Weights of a small masked spectrogram model.
Training: muon at rate 0.0033, batches of 384.
Rows from block 5 of the encoder, named by matrix and row number. Rows with one number belong to one attention dimension. Each number is 128 + 32 x the weight over its row's rms, rounded and kept within 0 to 255. All counts start at 0. After the name is the row's rms in percent of the matrix's.
# v: attention query, key and value (stacked) (encoder.blocks.5.attn.qkv.weight, 576x192, the v third), inputs 39-77
# proj: attention output (encoder.blocks.5.attn.proj.weight, 192x192, transposed), outputs 39-77
v.17 108 [115 166 176 137 128 136 162 147 142 147 122 165  87 119 109 122 125  94 105 162 124 148  96  90 171 136  67  60 118  83 204  74 129 110  79 139  95 127  95]
proj.17 108 [147 127 118  95 101 113 155 155 145  88 137 138 145 124 120  83 116 125 208 145 181  66 112 143 122 181 121 124  84 162  69 151 173 109 128 101 135 131 159]
v.18 105 [217 142  99 208  94 129  97 145  96 143  90 113 191 113 150  99 140 151 191 150 142 129 191 155 125  95 126 150  91 106 120  95  79 178 143 171 123 106 110]
proj.18 102 [ 90 147 132  97 182 119  87  78 130 165 132 131 123 173 182  95 102 129 123  94 143 168 106 101 140 123 135 106 169  93 100 111 144 171  96 137 119 126 123]
v.19 090 [134 132 113 136 160 104 138 111  96 137 131 146 159 131 195 153 144  99  86 133  99 144 121 120  51 173  77 129 150 170 124 121 140  94 152  94  86  87  98]
proj.19 091 [114 137  97 116  81 140 136 171 150 130  85 125 157 133 120 121 137 111 191 137 114 100 166 167 202 100 135 128 126 144 135 108 159 100 154 147  80 113 137]
v.20 099 [172 123 137 104 105 134 138 127 127  90 122 162 104 160 124  97 163 111 126 114 110  63 138 112 120 134 111 108 162 150 143 134  88 161 161 138 186 148 129]
proj.20 110 [124  88 102  92  77 135 116 107 118 168 119 104 180 150 115 126 108 194 145 147 130 147 109 161 136 162 127 183 116  54 137 105 115 123 118  78  76 110 150]
v.21 084 [168 111 112 135 107 105 123 119 139 124 149 165  84  93 102 135 129 153 129  72 126 118 130  76 145  92 189 101 122 118 164 135  51 135  91 181 174 128  82]
proj.21 082 [153 118 171 135 139 118 122 156 161 104 119  89 122  86 160 142 137 153 151 137 163  84 109 152 144 177  89  93  58 120 153 142 118 110 182  96  78 121 132]
v.22 096 [124  92 118 116 128 139 128 134 185 129  98 126 148 149 178 140 161 125 103 110 119  76 129 255 164  74 112 133 167 143 152  96 179 125 146 124 135 153 182]
proj.22 097 [ 39 186 120 129 155 137  89  59 138  90 173 118  89  96 104 179 113  98 141 190  82 157 102  94 128 118 119 193  74 113 118 152  80 121 126 184 146  81 101]
v.23 094 [123 119 116 143  66 166 118 124 117 148 162 139 117 175 113 140 187 153 135 114 105 110 108  95 175 140 227 126  80 125 186  84  85  97 122 107 119  78 108]
proj.23 088 [159 149  96 138 156 135 127 157  86 110  70 136 184 166 172 134 118 143  90 163  97 140 137 111 119 165  64 129 115 111 137  98 193 145 102 102 125 169 151]
v.24 095 [149  95 134  75 147  72 158  99  87 136 114 168 106  83 183 139 132 157  91 112 125 118 166 141 114 174 106 144 131  96 143 102 132 121 122 153 155 110 155]
proj.24 096 [182 129 154 118 177 126 133  74 114  91 143  85 155 103  93 121 134  93 200 159 138 137 120 103 157 122 154 160 167 146 108  95 106 130 110 115  71  90 108]
v.25 097 [140 113 163 122 143 126 174  83 151 154 171 110 111 190 148 106 189 107 109  84 101 145 120 128 146 186 150 107 123  97 130 133 142 102 104 160 104 129 120]
proj.25 100 [140 168 114 119 174 118 150 140  91 112 140 122 109 139 124  86 123 111 102 131 145 121  96  84 186 160 133 180 148 153 126 101 139 144 148  94 143 142  73]
v.26 100 [110 169 189 167 104 117  85 128 112  91 138 101 108  85 100 161 175 159 133 148 131 175 112 154  69 141 140 141 127 140 158 147  92 119  98 128 133 162 207]
proj.26 107 [186  36  65 161 106 121 136 115 189 124 114 169 133 145  80 114 124 144 131 171 128  87 125  50 113 122 108 143  66  94 121 158 114  74 157 169 121  83  92]
v.27 095 [179  38 152 137 136 131  86 150 114  73 183 146 155 134 129 128 156 128 160 124  95  68 153 139 153  59  96 114 187 119 116 121 123 137 115 155 142 101 179]
proj.27 097 [120 122 142  81 115 129 112 116 120 143 115 142  98 115 112 153 100 152 115 145 103 109 112 149 109 183  99 114 149 168 134 104 123 118 137 100 108 188 157]
v.28 095 [ 81 121  88 159  88 110  61 162  98 212  89 152  78 122 157 117 104  88  92 140 193 168 136 141 128 144 143 142 115  87 141 101 153 104 158 128 119 154 142]
proj.28 092 [108 156 165 101 146 134 142 166  70 118 111 148 116  85 138 123 164 122  56 181 124 131  96 151 110 129  91 147 133 188 137 126 140 154 137 142 169 151 116]
v.29 090 [114 155 159 130 126 149 108 122 105 153 159 176  77  65 173 106 169  58 104 124  96 145 186 102  76 190 156 103 123  91 133 144  97 120 117 173 149 121 184]
proj.29 092 [143 128 171  66 130 108 143  96 113  75 136 145 125  78 130 128 103  98 161 126 106 100 112 125 132 114 118 147 137 173  75 148 144 113 123 118 113 139  99]
v.30 097 [134 112  97 141 139 133 159 152 137 114 140 114  78  77 124 154 136 123 159 170 140 162 109 109 204 149 137  63  92 135 130 153 102 149  67 145  91 109 115]
proj.30 099 [130 132 106 151  66 128 156 141 171 162  93 142 127 175  74 124  98 136 121 149 138 128  69 118  90 109 132 164 172 102 117  80 158 103 161  91 162 124 172]
v.31 088 [135 121 140 124  79 154 115 159 162 135 144 104 198 127 143  46 132 101 157 108 161 118 153 114  38 128  58 113 160 138 137 140 152 147  83 178 106 110 122]
proj.31 097 [ 92 149 135 185 181  96 142 107  94 110 115 139 102 103 154 140 110 131  88 165  78 152 109 182 161 135 174 181 164 144 130 156 106 188 113 138  85 167  87]
v.32 106 [ 84 111 105 112 110 176 113  97 136 150 123 156  76 137 101 133 135 128 124  92  95  51 119 136 176 152 148 168 137 129 100 112 108 131 103  95 146 135 180]
proj.32 107 [135 150 139 138 204  75 161 117 135 102 132  89 162 118 147  60 127 137 146 149 140 112 135 103 103 111 109 102 111  97 152 129 174 109 127 183  64 127  95]
v.33 118 [116 127 162 131 157 146 139 136 137  89 117 178  97 120  91 121 152 211 177  97 110  83 123 133 138 128 140 169 178 158 173 150 172 150  91  85 129 125 149]
proj.33 116 [163  81  99 146 131  87  68 121 150 157 123  87 154 117 150 129  92  96 136 135 124 173 112 123 122 117 184 120  80 113 135 138 112 126 113 150 137 108 146]
v.34 099 [142 116 102 165  94 174 147  93 100 180 123 127  86 120 104 118 123 187 136 119 165 106 184 122 118 142 106 153  69 199 128 122  85 139 153 106 151 109  57]
proj.34 103 [ 90 123 150  83 149  98  86 150 107 139 179  76 137 145 102 114 140  68 158 152  77 168  73 126 170 145 202 128 161 118  92 143 129 133 134 130  74 106 152]
v.35 111 [153  63 165 141 134 105 157 149 139 140 146 107 169 135 147  88 125 192 103 135 105 162 136 101  92 129 132 130 160 136 115 107  98 162  95 164 126 121  59]
proj.35 105 [115 172  92 110 121 183 113 132 149 158 168 112 153 114 164 106 112  78 161 118 132 111 109 129 133 142 134  99 175 172 120 161 108 174 149 109 157 178 152]
v.36 112 [ 73  88  76 173 105 142 168 182 160 134  87 180 146 159 123  92 123 130 196 140 154  70 134 103 135 103 152 149 102 115 144  87  86 168  91 189  96 122 168]
proj.36 109 [105 134 149 139 129 108 143 116 149 121 199 114  85 144 129  78 106 102 110 114 132 212 153 107  82 141  98 171 115 152 162  72 144 137 119  70 163 117  68]
v.37 116 [107 115 110 103 143 115 198 110  48 144  90 148 114 161  42  84 135 132  83 100 144 124  80 181 144 189 188 173 157 132 162 123 116 137 102 168 131 144 114]
proj.37 119 [ 91 153 128 171  85 102  89 120 130 121 166 123 133 132 149 167 134 126 212 154 117 112 155  26  94 109 116  84  91 124 145 133 132 131 145 135 108  99 176]
v.38 103 [ 97  93 167  75 129 170 112 128 108 161 104 140 100 155 120 107  95 169 164  99 155 114 140 118 136 131 149 143 159 139 195 142 133 122 231  62 162 167 173]
proj.38 102 [131 158 154 102 118 148 112 107 140  56 116 102 107 148 161 148 176  88  80 193 134  98 116 160 117 195 111 112 129 107  95 132 105 118  63 128  92  82  67]
v.39 108 [144  73 137  86 108  84 176 109 117 154 141 117 135 167  61 130 137 155  91 133 147 167 145 116 125 145 146 209 136 135 148 140 132 137 182 167  73 131 107]
proj.39 103 [131 174 101 122 140 134 104  66 127  87 123 124  98 104 163 125 153  93 111 159 103 174 139 112 154 113 131  73  89 140 101 143 146  87  66  84 169 145 175]
v.40 108 [192 144 130 130 121 197 108 115 124 158 115 136 178 190 102 172 132 134  83 141  91  98 144  69 129 160 102 147 127 125 117 107 159  82  84 158 157  99  91]
proj.40 106 [104 117 166 164 115  85 172 124 115 138 124  80 119  82 135 118 126 100 177  84 147 188 107 222  89 108 164 136 140 110 113 144 109 166 175  98 143 124 133]
v.41 109 [103  98 149 138 104 151 201 157 103  85  80 141 117 172 126  99 160 162 121  93 157 125  90 141 143  81 148 118 141 150 125 146 108 118 149  78 139 122 105]
proj.41 111 [120 144 103 109 105 104  86 117 114 150 176 124 139 109 124 193  77  93 109 150 136 134 163 107 119 141 109  99 125  91 136 130 124 126 121 178 101 114 139]
v.42 111 [ 70  92 153 116 115  92  96 109 108 117 145 154 218 125  64  80 105 139 130 106 101  61 168 177 174 111 143 137 109 152 161 130  99 173 137 123 144 130 175]
proj.42 105 [185 135 108 132 113 114 135 118 195 137 104  87 102 116 167 204 150  90 135 159 134 123 126 112  64 115 150 156 144 148  81 150 138 144  89 129 132  95  69]
v.43 102 [169 184  94 104 173 131  84 123 177 116 150 117 107 133 136 148 105 122 154 152 126  91 140 173  93  96  91 123 123 110 124 129 173  86 147 130 149 113 169]
proj.43 102 [126 102 140 148  45 178  82 101  88 168 112 119 162 124 106 155 126 176 125  76 118 134 101 187 134 155 133 150 153 172  72 172 117 141  82 107 165 166 102]
v.44 111 [159 111 129 105 121  92 113 117 153 133 127 136 171 170 111  88 136 119  93 107 110 148  82 135 142 148 247 101 120 171 143 104 151 129 166 149 148 134 126]
proj.44 110 [147 156 119 116 170 151 121 122  94 137  89  93 138  96 136 157 166 172 125 144 149 123 134 181 114  60  47 133 124 141 123 145  91 170 108 136 115 172 139]
v.45 115 [156 114 132 102 172 140 181  79 145 109 173 185 111 149 142 150 146 120 118  87 138 130 180 126 139 130 110 189 111 140  84 167 109 139 167 223 127 129  85]
proj.45 113 [ 78 115  75  82  95 142  91 174 131 137  90 119 129 115 136  96 120 120  96 117 142 113  66 182 104 146 165 108 160  81 135 105 154 158 114  37 173 178 158]
v.46 108 [ 82 167 130 156  88  95 154 126 120 123 140  72 144 165 165 156 102  74 123  88 159 170 100  89  96 112  73  54 188 132 114 103 123 102  80 138 127 181  77]
proj.46 106 [114 162 127 130 170 131  96 157  95 140 142 226 112 145 106 133 129 148  98 210 101  90 173 132 133 157 175 189  77 122  86 148 133 103 191  90 100  94 163]
v.47 111 [141 131 120 146 105 121 126 117 167 124 173 156 121  97  87 131 133 142 125 129 198  87 170 130 128 131 118 107 190 108 102 200 142 116  99 109 122  99 173]
proj.47 107 [126 129 153  98 156 129  96 155  82 112  94  90 148 169 131 144 130 136 134 168  69 119 103 111 105 140 130 140  96  98 102  88 143 119 172 137 150 155 138]
v.48 094 [186  60 105  80 131 117  77 164 125 150 128 115 184 137 126 140  99 161  80 126 111 149 123  91 178 152 159 146 147 134 138  95 157 147 194 143 117 137 161]
proj.48 091 [ 77 123 120 131 164 115 171 134 135 106  90  99  89 142 125  54 121 113 140 125  83 149 128 141  98 174 133  52 161 134 145 125 142 181 110 135 145 180 119]
v.49 094 [138  89 131 161 102 118 140 108  99 138 135 152 116 120  70  96 119 126 125  95 128 143 100  87 138 116 150 116 117 124 104 187 146 145  92 120 176 121 167]
proj.49 093 [141 101 192  98 201 100 111 115 145 111 100 142 139  99 147 102 126  69 175 152 191  91 140 154 116 159 113 170 177 132 142  89 125 133 154 107 159  84 112]
v.50 101 [100 117 104 137 149 153 158 113 100 157 107 101  77  79 176  77  31 144 119 159 138 113 193 143 156 117 142 159 176 113 175 114  96 180 141 155 117 116 141]
proj.50 099 [130 135 107 191 167 113 168 155 178  55 120 188 143 158 110 117 157 109 141  84 133 152  73 135 122 138  99  49 108 139  97 143 184  90 110 113 106 161  99]
v.51 097 [133 133 153  99 152 113  80  85 172 173 155 164 149 197 139 128  80 166 143 197 113 136  93  93 187 129  86 133  86 100  89 127 142 153 178 102  79 136 115]
proj.51 102 [ 91 149  44 127 116 171 187 190 140 184  97 132 151 129 144  73 143 100 120 152 139 194 132  98  84 107 129  91 107 156 109 166 131 119 125 131 204  74 172]
v.52 097 [154 152 146 145  88 109 126 112 116 113  94 123  99 146 156 224 113  96 150 176  97 128 132 130 157 200 146 188 107 149 166 140 150 173 115 102 133  99 122]
proj.52 100 [146  72 120 139 136 166 111 123 171 149 180 147 161 163 129  95 143 142 140 118 158 133 107 102 134 151  99  31  55 105  98 175  89 122 145  76 149 134 105]
v.53 091 [123 116 156 136 124 132  92 130 149 185 132 126 151 130 164  76 181 113 125 153 114 121 158 135 176 103 143 111  87  80 150  81 178 173 125 230  74  91 140]
proj.53 098 [155 176 124 151 132 124 154 136 145 119 158 160 159 175 101 190 121 137 109 130 108 154 102 142  80 161  87  22 134 179  67 182  75 121  94  55 167  55 125]
v.54 114 [ 78 160 113 150  86 122 117 111 142 151  69 183 153 160 167 132 162 128 158 168  76 110  84 101  78 104 129 126 101  59 161 167 143  84 144 118 146 139 201]
proj.54 111 [161  85 160  66 170 110 137 193 121 114  84 108 126 101 128 159  77 140 105 126 166 105 123 135 103 150 107 126 124 159 127 101 121  95 140 118 130 124 155]
v.55 104 [133  94 151  92 182 145 188  77 157  82 140  91  49 138 117 140 104 134 132 111  87  95  83 160 126 153  81 113  88  73 155 120 113 187 124 104 191 148 165]
proj.55 102 [150 194 225 122  80  94 121 123 144 143 143 145 162 100 128 110 159  93 109 137 146 210 177  66 160 121 144 147 130 114 141 114 158  84 110 140  93 141  92]
v.56 107 [127 153 111  95 119 158 117 153 137 113 132 101 153 175 106  82 144 118 102 160 152  72  43 124 102 109  86 131 105 169 118 150 151 152 124 158  90 132 157]
proj.56 105 [142  56 120  75  61 123 179 133 189 136 139  71 120  97  79 175 156  95 143 135 116 141 159 100  78 119 184  88 154 143 143 111 117  75 143 124 119 136 100]
v.57 094 [130  88 113 149 184 192 140 145 188 124 143  65 160 168 142  93 190 150  79 144 145 164 146 126 147  85 133  91  99  85 160 125 151 115 114 128  80 128 117]
proj.57 094 [168 152 129 141  79  94 148 134  77 147 111 120 106 142 129 108 132 122 150 175  79  88 118 104  82  98 125  77 147 161 128 198 130 209 106 165 147 103 152]
v.58 095 [163 136 150  90 120 104 148 133 132 123 142 130 100 138 122 141  77 167 146 211 163 131 150 165 138 161 123 175 137 124 135  62 174 170 165 130 129 162 127]
proj.58 086 [ 95 121 127 149 164 160 115  83 163 106 221 144 145  95 163  95 144  94  99 105 163 146  89  69  76 115 117 129  99 147 153 135  61 152 114 134 149  54  85]
v.59 098 [134 144  97 140 162 126 190  99  86 157 126 147 101 140  20 171 133 111  94 122 154 138 132 103 145 123 152  67 120 103 118 180 121 125 144 147 128 190 104]
proj.59 100 [135 100 208 144 107  88 134 172 154 145 116  81 158 114 143 112  93  83 125  98 136 137 115 172 141 127 121 156 142  81 125  75 170 142 118 132 124 137 139]
v.60 096 [ 95 133 173 169 120 149 104 113  57 169 108  93  64 138 155 166 128 105 102  95 199 162 155 114 108 159 151 124 114  62 113 156 128 131 185 132  21 171  84]
proj.60 090 [152  71  98 138 157 183 145 109 118  71 143 131 147 123 198 140 140 112 138  83  96  97 136  99 152 139 136 122 189 124 113  88 133 130  78 135 154 136 105]
v.61 100 [138 177 111 112 123 135  88 115 123 102 187 153 166 165 112  72 144 106 123 197 117 158 130 169 141 141 133 145  98 142 134 132 175 108 107 151 147 182 122]
proj.61 102 [ 97 148 144 123 151 136 152 141  90 141 110 146 155  74 153 182 131  82  85 136 120 139 113  83 100 118 101 129 121 150 124 178  99 165 122  62  79 110 153]
v.62 107 [ 57 219 175 104 114 118 129 130 108 103 134 103 102 124 118  82 113 171 178 165 159 171  67  79 124 140 104 167 150  81  97 120 155  61 159  83  95 125 151]
proj.62 101 [191  91 100 158 141 194 146  93 115 117 155 147 126  99 111 179 177  58 131 171 155 118 123 174 126  69 142  93 105 183 120 154  62 172 102 147 111 117  95]
v.63 096 [112  69 136 149  89 114 130 120 152  87 127 152 116 172 133 160 165 152 135 162  69 145 108  78  83 122 103  20 131  88 130 143  91 187 156  97 162 152 160]
proj.63 087 [ 94 129 150 194 160 156 135 123 147 161 100 127 119  90 173  98 107 118 105 129 192 122 117 147 160 147 151 191 139 155  87 117 129 147 114 106 105 138  79]
v.64 103 [160 162 149  88 109  67  90 161 143  99 116 118 158 120 138 152 110 186 155 180 146 151  94  83  94  69  67 137  92 140  96 128 240  92 115  87 180  90  84]
proj.64 095 [166 158 168 178 131 104 103 110 188 101 137 123 142 133  96 153 163 100  94 117 207 117  77 121 139 148 162 128 145 124 134 117 137 156 115 177  93  92 166]
v.65 091 [ 93 131 150 107 124 102 152 128 142 152 148  93 143 156 135 131 162 149  98 157 121 146  78 155 139 137 134 119 118  95 102 108 104 162 211 131 176 107  80]
proj.65 092 [150 155 143 108  84 132  77 170  91 103 185 102 146 148 121 157 134 109 159 167 115 119 113 110 117 135 182 221 109  86 180  59 119 165 113 128 147 114 152]
v.66 090 [ 94 182 134 146 131 172 130  98 140 104 179  48 160 122 153 161 147 158  98 134 141 141 173  83 111 149 110  68 143 112  76  97 174  91 106  56 123 185  96]
proj.66 098 [135 160 139 152 163 102 152 136 135  88 138 146 135 125 124 146 147 133 110 128  69  90  64 151 118 183 111 158 132  64 148 123 116  57 153 200 102 110 101]
v.67 107 [124 171 158 147 113 179 175 176  70 140 124 210 102 110 113  71 108 103 101 119 111 118 102 108 157 163 151 113 169 135 144 134  99  72 175 140  96 143 138]
proj.67 100 [112 187 115 112  68 119  85 158 136  90 120  66 107 103  83 167 111  96 137 189 104 131 207 104  28 144 121 127 142 125  79 148 108 131 140 147 165 109 137]
v.68 095 [134  91 124 155 149 150 167  97 212 179 164 120 157 121 146  65 141 123  82 149 119  81 165 128 110 121 147 106 126 193 149 144 170 141 112  98 104 158 133]
proj.68 107 [125 131 144 160  76 131 130 118 126 110 123 180 127  85 101 190 175 122  90 109 165  87  95 120 125  83 126 141  90 145 167 177 137 146 128 200 172 138  71]
v.69 102 [151  81 144 174 145 135 124 113 121  93 162 155 159 114 201 123 149 144 163 119 111 163 207 140 124 173 107 121 169 169  86 122  77 137 117 110  76  71  55]
proj.69 104 [103 125 120 174 148 175 152 137  98 187 169 126 138 107 105 147 104 163 110 114 114 107 120 128 166 135 135 124 126 116 139 123 166 147 138 135 126 117 104]
v.70 099 [163 101 187  95 133 129 131 123 113 113 116  72 131 104  82 113 123 154 158 128 120 146 133 154 134 122 125 178 136 118 121 176  49 129 157 210  91 152 104]
proj.70 098 [143  96 194 114  59  67 151 131 152 184 120  81 155 140 205 128 146  95 165 126 185  93 158 190 124 184 168 144 179 155  88 156 142 142 141  90 101 103  99]
v.71 104 [ 70 107 178  75 173 124  86 132 167 104  97 169 170  82 130 115 125  98  76 120 118 164 129 193 152 157  98 151 169 128  99 118 132 104 131 140 102 179 143]
proj.71 104 [123 230 152 106 120 100 137  94 203 141 115 102  86 108 117  68  85 142  58  87 115 141 119 116  97  90 120 144 156 133 137 150 163 162 159 151 128 131 144]
v.72 102 [137  88  98 158 162 125 104  89 142 151 151 178 126 135  44  45 120 137 153  97 159  60 109 154 118 138 181 129 120 137 152 150 186 128 121 103 116  83 171]
proj.72 105 [142 122 163  64 121  95 129 100 138 177 129 150  83 107  95 173 169 122 127 138 124 179 106  70 175 138 157 120 132 103 113 126 118 114 140  60 173 140 116]
v.73 101 [134 116 136 117 134  96 116 143 137 141 140  97 184 212 133 103 135 123 146 162 110 105 111  78  66  78 172  86 131 152 148 136 176 155  96 136 158 131 127]
proj.73 098 [135 118 185 161 184 174 120  91 158 110 107 133 130 105 138  96 107 131  99 136 113 117 105 168 185 135 149 111 146  79 193 153 122  89  71 110 201  54 112]
v.74 096 [ 93 177 174 126 167 144 167 104 117 156 136 129 137 158 115 139  86 119  85 149  98 193  85 131 115 165 119 123 104  77 150 101 155 120 178 127 189 156  91]
proj.74 110 [142 131 130  95 103 122  82 176 146 111  94  65  74 107  79 165 158 144 105 173 100 160 157 133  69 124 104 114  90  87 160 174 123 100 117 108 175  70  87]
v.75 099 [153 130  71 144 135 129  94 123  78 162 111  76 156 159  96 161 102 154  71 126  30 148  64 171  87 163 144  83 122 190 117 144 174 128 166 159  98  85 146]
proj.75 094 [ 95 149 121  79 176 134 114 178 187  93 114 140 114 119 165 136 111 130 100 137  70 143 110 160 127 113 125 103 166  59 197 137 135 150 120  75 126 122 115]
v.76 086 [143 130 102 118 109  70 140 124 174 198 118 117 143 108 147 129 100 124 109 146 131  96 114  35 160 190 139 118  75 113  93 103 171 119 156 144 163 100 128]
proj.76 097 [121 133 128 153  69 157  58 157 173  91 106 125  93 151  88 152 148 132 100 165 130  80 108 146 154  95 111  88 146 110 129 132 138 117 101 194 184 133 155]
v.77 095 [155 139 134 134 141  94 123 113 160 115  97 111  85  87 123  72 169 155 195 123 106 115 162 199 128 106 119 172 132 154 190 139 108 189  79  91 145 140 154]
proj.77 096 [100  80 155 203 188  98 170 177 108 146 129 171  64 124 161  82  96 132  60 138 188  84 147 109 150  99 151 103 125 147 156  53 114 160 129  96 131 132  87]
v.78 097 [ 75 161 108 129 132 122 137 166  69 166 113 138 136 122 148 110  99 117 153 111 148 122 166 123 143 194 147 108 104 160 167 100 130 187  88 153 111 107  91]
proj.78 098 [196 100  85 140 139 112 138  96 185 115 162 139 108  81 155 155 118 124  70 141 122 136 111 122 125 119 149 140 114  39 188 112 150  98  93  95 149 181  89]
v.79 099 [146 125 156 153 141 115 136 118 179  79 174 145  98 106 178  94 125 108 129 108 169 118 106 121 112  79 168 158 127 113  91 133  83 154 145 112 149 115 115]
proj.79 099 [140 168 115 127 124 138  87 138  83 141 154  89 155  95 123 129 139 118 154 134 152  71 146 140 112 167 124  79 110 114 118  86 154 119 144 138 180  97 147]
v.80 094 [127 116 114 113 112 131 121 139 105 133 135 143  93  92 118  58 124 133 173 114 131 136 148 112  83 108 131 128 124 183 161 141 168 129  78 167  79 109 128]
proj.80 096 [ 94 146 138 134 141  78 132 127 105  82 106 125 113 204 145 146 132 109  76 195 127 117  93 162 172 140 109 110 126 122 134 132 113 173 157  92 147 120 106]
v.81 103 [ 81 152 142 145 134 159  72 111 142 148 142 128 102 122 178 183 119 119  90 152 182 125 124 164 143 148 134 132 108 146  96  61 159 130 146  81 108 130 108]
proj.81 105 [ 59 114 133 138 122 111 119 146 111 154 114 149 118  91 133 109 163 151 115 107 101 177  73 108 134 110 122 155 117  50 189 157 135 147  97 104 107 112 123]
v.82 101 [103  90 190 173 159 117 134 144 119 138 114 152 162 140 119 126 153 166 104  98 129 199 121  69  83 115 123 117 110 161 123 100 138  94 102 125 199 134 130]
proj.82 094 [162 137 119  81 150 108 195 111 119 100 134 155 155  80 120 103 116 120 151 121 144 123 134  63 101 123 120 161 122 115 118 105  95  90 149 110  35  91 212]
v.83 105 [124  89  74 142 122 133 148 101  98 176 142 149  98 132 145 140  99 114 183 178 131 169 118 202 174 121  94 149 129 143 131  65 169 135 176  97 193 137 188]
proj.83 101 [142 117 127 124 114 116  57 137 186  87 132 112 140 104 104 105 166 164  76  59 168 116 179  94  91  55 109 138 186 109 129 160 125 155 121 187 166 107 149]
v.84 108 [ 88 131 124 198 123 139 115 164 116 134 189 150 143 148 127 109 119 177 152  76 121 126 171  63 125 101 124 136 178 138 120 161 156  51  89 121 140 100 176]
proj.84 102 [162 117 177  96  93 112 119 119  73  84 104  98 135 125 126 148 142  66 149 151 134 142  95 104 131 160 137 154  86  92 176  79 102 201 173 116 134 159 132]
v.85 107 [133  86 134 123 133 116 125 170  87 176  83 154  87 137 133 114 109 158 136 134 130 167 147  93 148 141 158 127 193 179 157 168  66 144 132 149 134 160 134]
proj.85 102 [124 101 150 132 179 133 122 101 114 118  91 154 192  79 127 117 132  74  99 113 151 127 123 134 129  99 114 118 150 122  79 108 183  71 142 168 117  99 104]
v.86 087 [106  62 159 130 169 114  72 137 107  90  95  95 113 134  90 161 183 106 103 120 146 119 121  88 137 110 136 164 157 123 155 158 165 142 151 175 141 138 111]
proj.86 090 [110 126  57 180 113 136 159 104 127 155 171 127 158 154  79 156 117  93 146  63  61 180 156 159 143 112 121 106  77 131 126 143 101 132 129  90 101 125  49]
v.87 101 [144 152 120 140 137 124 162  93 163 195 144 118 126 106 168 158 170  57 123 108 130 123 139 164 119 176  81  81 103 141 131 111 191 149 126 104 110 191  91]
proj.87 101 [ 93 123 127  80 137 124  26 149 117 119 154 144 100 155 124 134 162 190 158 141 111 106  84  89 162  79 116 163 127 103 152 143 124  92 128 155 164 102 211]
v.88 102 [122  96 113  83 159 176 147 118 105 117 138 136 137 156  90 137 157  93 120 143 125 128 164 181 169 140  88  41 142 146 113 108 130 158 167 157 119 127 145]
proj.88 094 [ 79 121 116 202 159  78 118 106 131 111 123 157 156 125 154  84 137 155 127  95 123 160 133 102 113 116 113 110 208 102 106 143 130 163 122 137 106 143 105]
v.89 097 [105 113 143 109 109 113 131 140 132  77 122 159 111 119 138 109 134 111 145  98 108 174 155  53 107 175 175 129 147 111  56 168  74 122 135 116 129 159 121]
proj.89 099 [149 130 145 155 144 144 121 147  71 156 142 131 144 162 125 159  87  83 161 183 143  41 120 153 201 150 119  60  50  92 157  98 176 139 136 167  82 151 183]
v.90 101 [103 166 163 152 152 124 124 179  94  71 115 123 102 101 197 114 154 149 160  58 166 119 143  95 128 133 165 119 104 105 105  92 175 119 142 100 161 122  70]
proj.90 093 [141 111 117 131 127  92 105  65  93 167 145  99 131 182 155 141 133 149  72 123 172 148  93 122 133 153  96 181 155  92 115 147 149 135 175 100 116 145 175]
v.91 095 [134 136 155 123 156 150 153 147 123 104  95 153 158  76 118 157 141 109 110 128 122 112 115 120 170 146 139 194 104 163  88 106 152 133  93  67 120 114 125]
proj.91 102 [ 86 108 139 124 104 105 158  64 100 178 150  95  99 145 185 110 131 102 129 131 157 153 114 133 112 153 143  78 141 136 143 148 178 111 131 123 209 152 161]
v.92 103 [171 158  82 141 150 174 146 186 128  95 114 121 138  92 168 136 206 203  60 181 131 101 138  96 119 129 128 159 118 155 105 121 126  84 146  98 165 157 161]
proj.92 093 [159 102  87 141  89  96 150  62 117 140 127  87 134 163  88 101 102 156 151  92 172 101 130 125 133 157 145 142 212  94 166 102 110 149 100 174  99 118  82]
v.93 097 [115 197 176 186 121 138 165 110 135 129 140  77 209  97 139  88 135 124 139 136  58  96 114 169 152 172 158 135  86 199  81 206 127 131 134 160 100 112 116]
proj.93 098 [165 140 161  17 174 120 144 172  99 197 113  87 100 157 144 120 132 165 147  91 163 119 149 115 177 122 131 162 186  81 109 117 117 138 110  81 102 106 123]
v.94 106 [149 129 179  74 126 151 156 127 163  87 100 166 118 152 124 143 133  93 172 135 160  80 149  50 148 162  96 173  79 113  68  66 155 110 102 141 182 128 116]
proj.94 107 [127  94  75 148 109  87 121  91  96 157 151 186 107 112 150 167 130 150  78 133  89 148 113 236 115 105 129 118  87 187 129 180  81  94 124 128 134 128 207]
v.95 101 [142  95 116 125 137 117 133 139 115 129 135 164 129 167  93 125 151 140 149 141  99 186  87 110 187 103 131 173 125  93 114 167 102  98  88 137 101 144 156]
proj.95 097 [196 113 113  93 139 156 104 140 128  94 139 112 157  64 144 134 107  91 100  97  92  59 113 137 117 122  95  87 128 126  86  60 125 118 139 141 138 151  77]
v.96 102 [225 183 122 151 147  94 120 122 169 151 124 124 175 131 156 171 122  91  96 138 157 190  94  50 100 149 120 125 156 110 175  89 165 156 104 153 132 105  91]
proj.96 100 [ 48  86 144 102 147 150 168  97  89 138 175 115  88 158 111  82 158 152 145 160 109 132 155 179 159  92 102 135  58 168  97 204  84 116 124  75 124 158 143]
v.97 094 [167 110 123 119 114 154 163  79 135 118 121 141 124 106 139 132  89  84 176 159 160 137 235 143 131 139 128 182 152 119 138 164  75 172  85 105 102 136 128]
proj.97 092 [ 87 134 147 102 162 109 154 155 165  94 155 116 120 141 158 171 143  99  60 114  80  96  39 135 115 124 164 125 118 129 128 150 152 113 155 132 129 115 113]
v.98 098 [117 136 131 119  96 107 141 147  82 153  93 109  51 119 108 147  99 172 124 108 167  85 153 149 126 148  88 119 163  86 105 111 139  84  56  91 146 150 125]
proj.98 096 [ 97 153 157 159 157 146 167 113  98 152 110 132 186 141 134 136 135 105 144 154 134 165 133  93 123 127 131 143  98 130 132 165  95 176 122 117 121 116 135]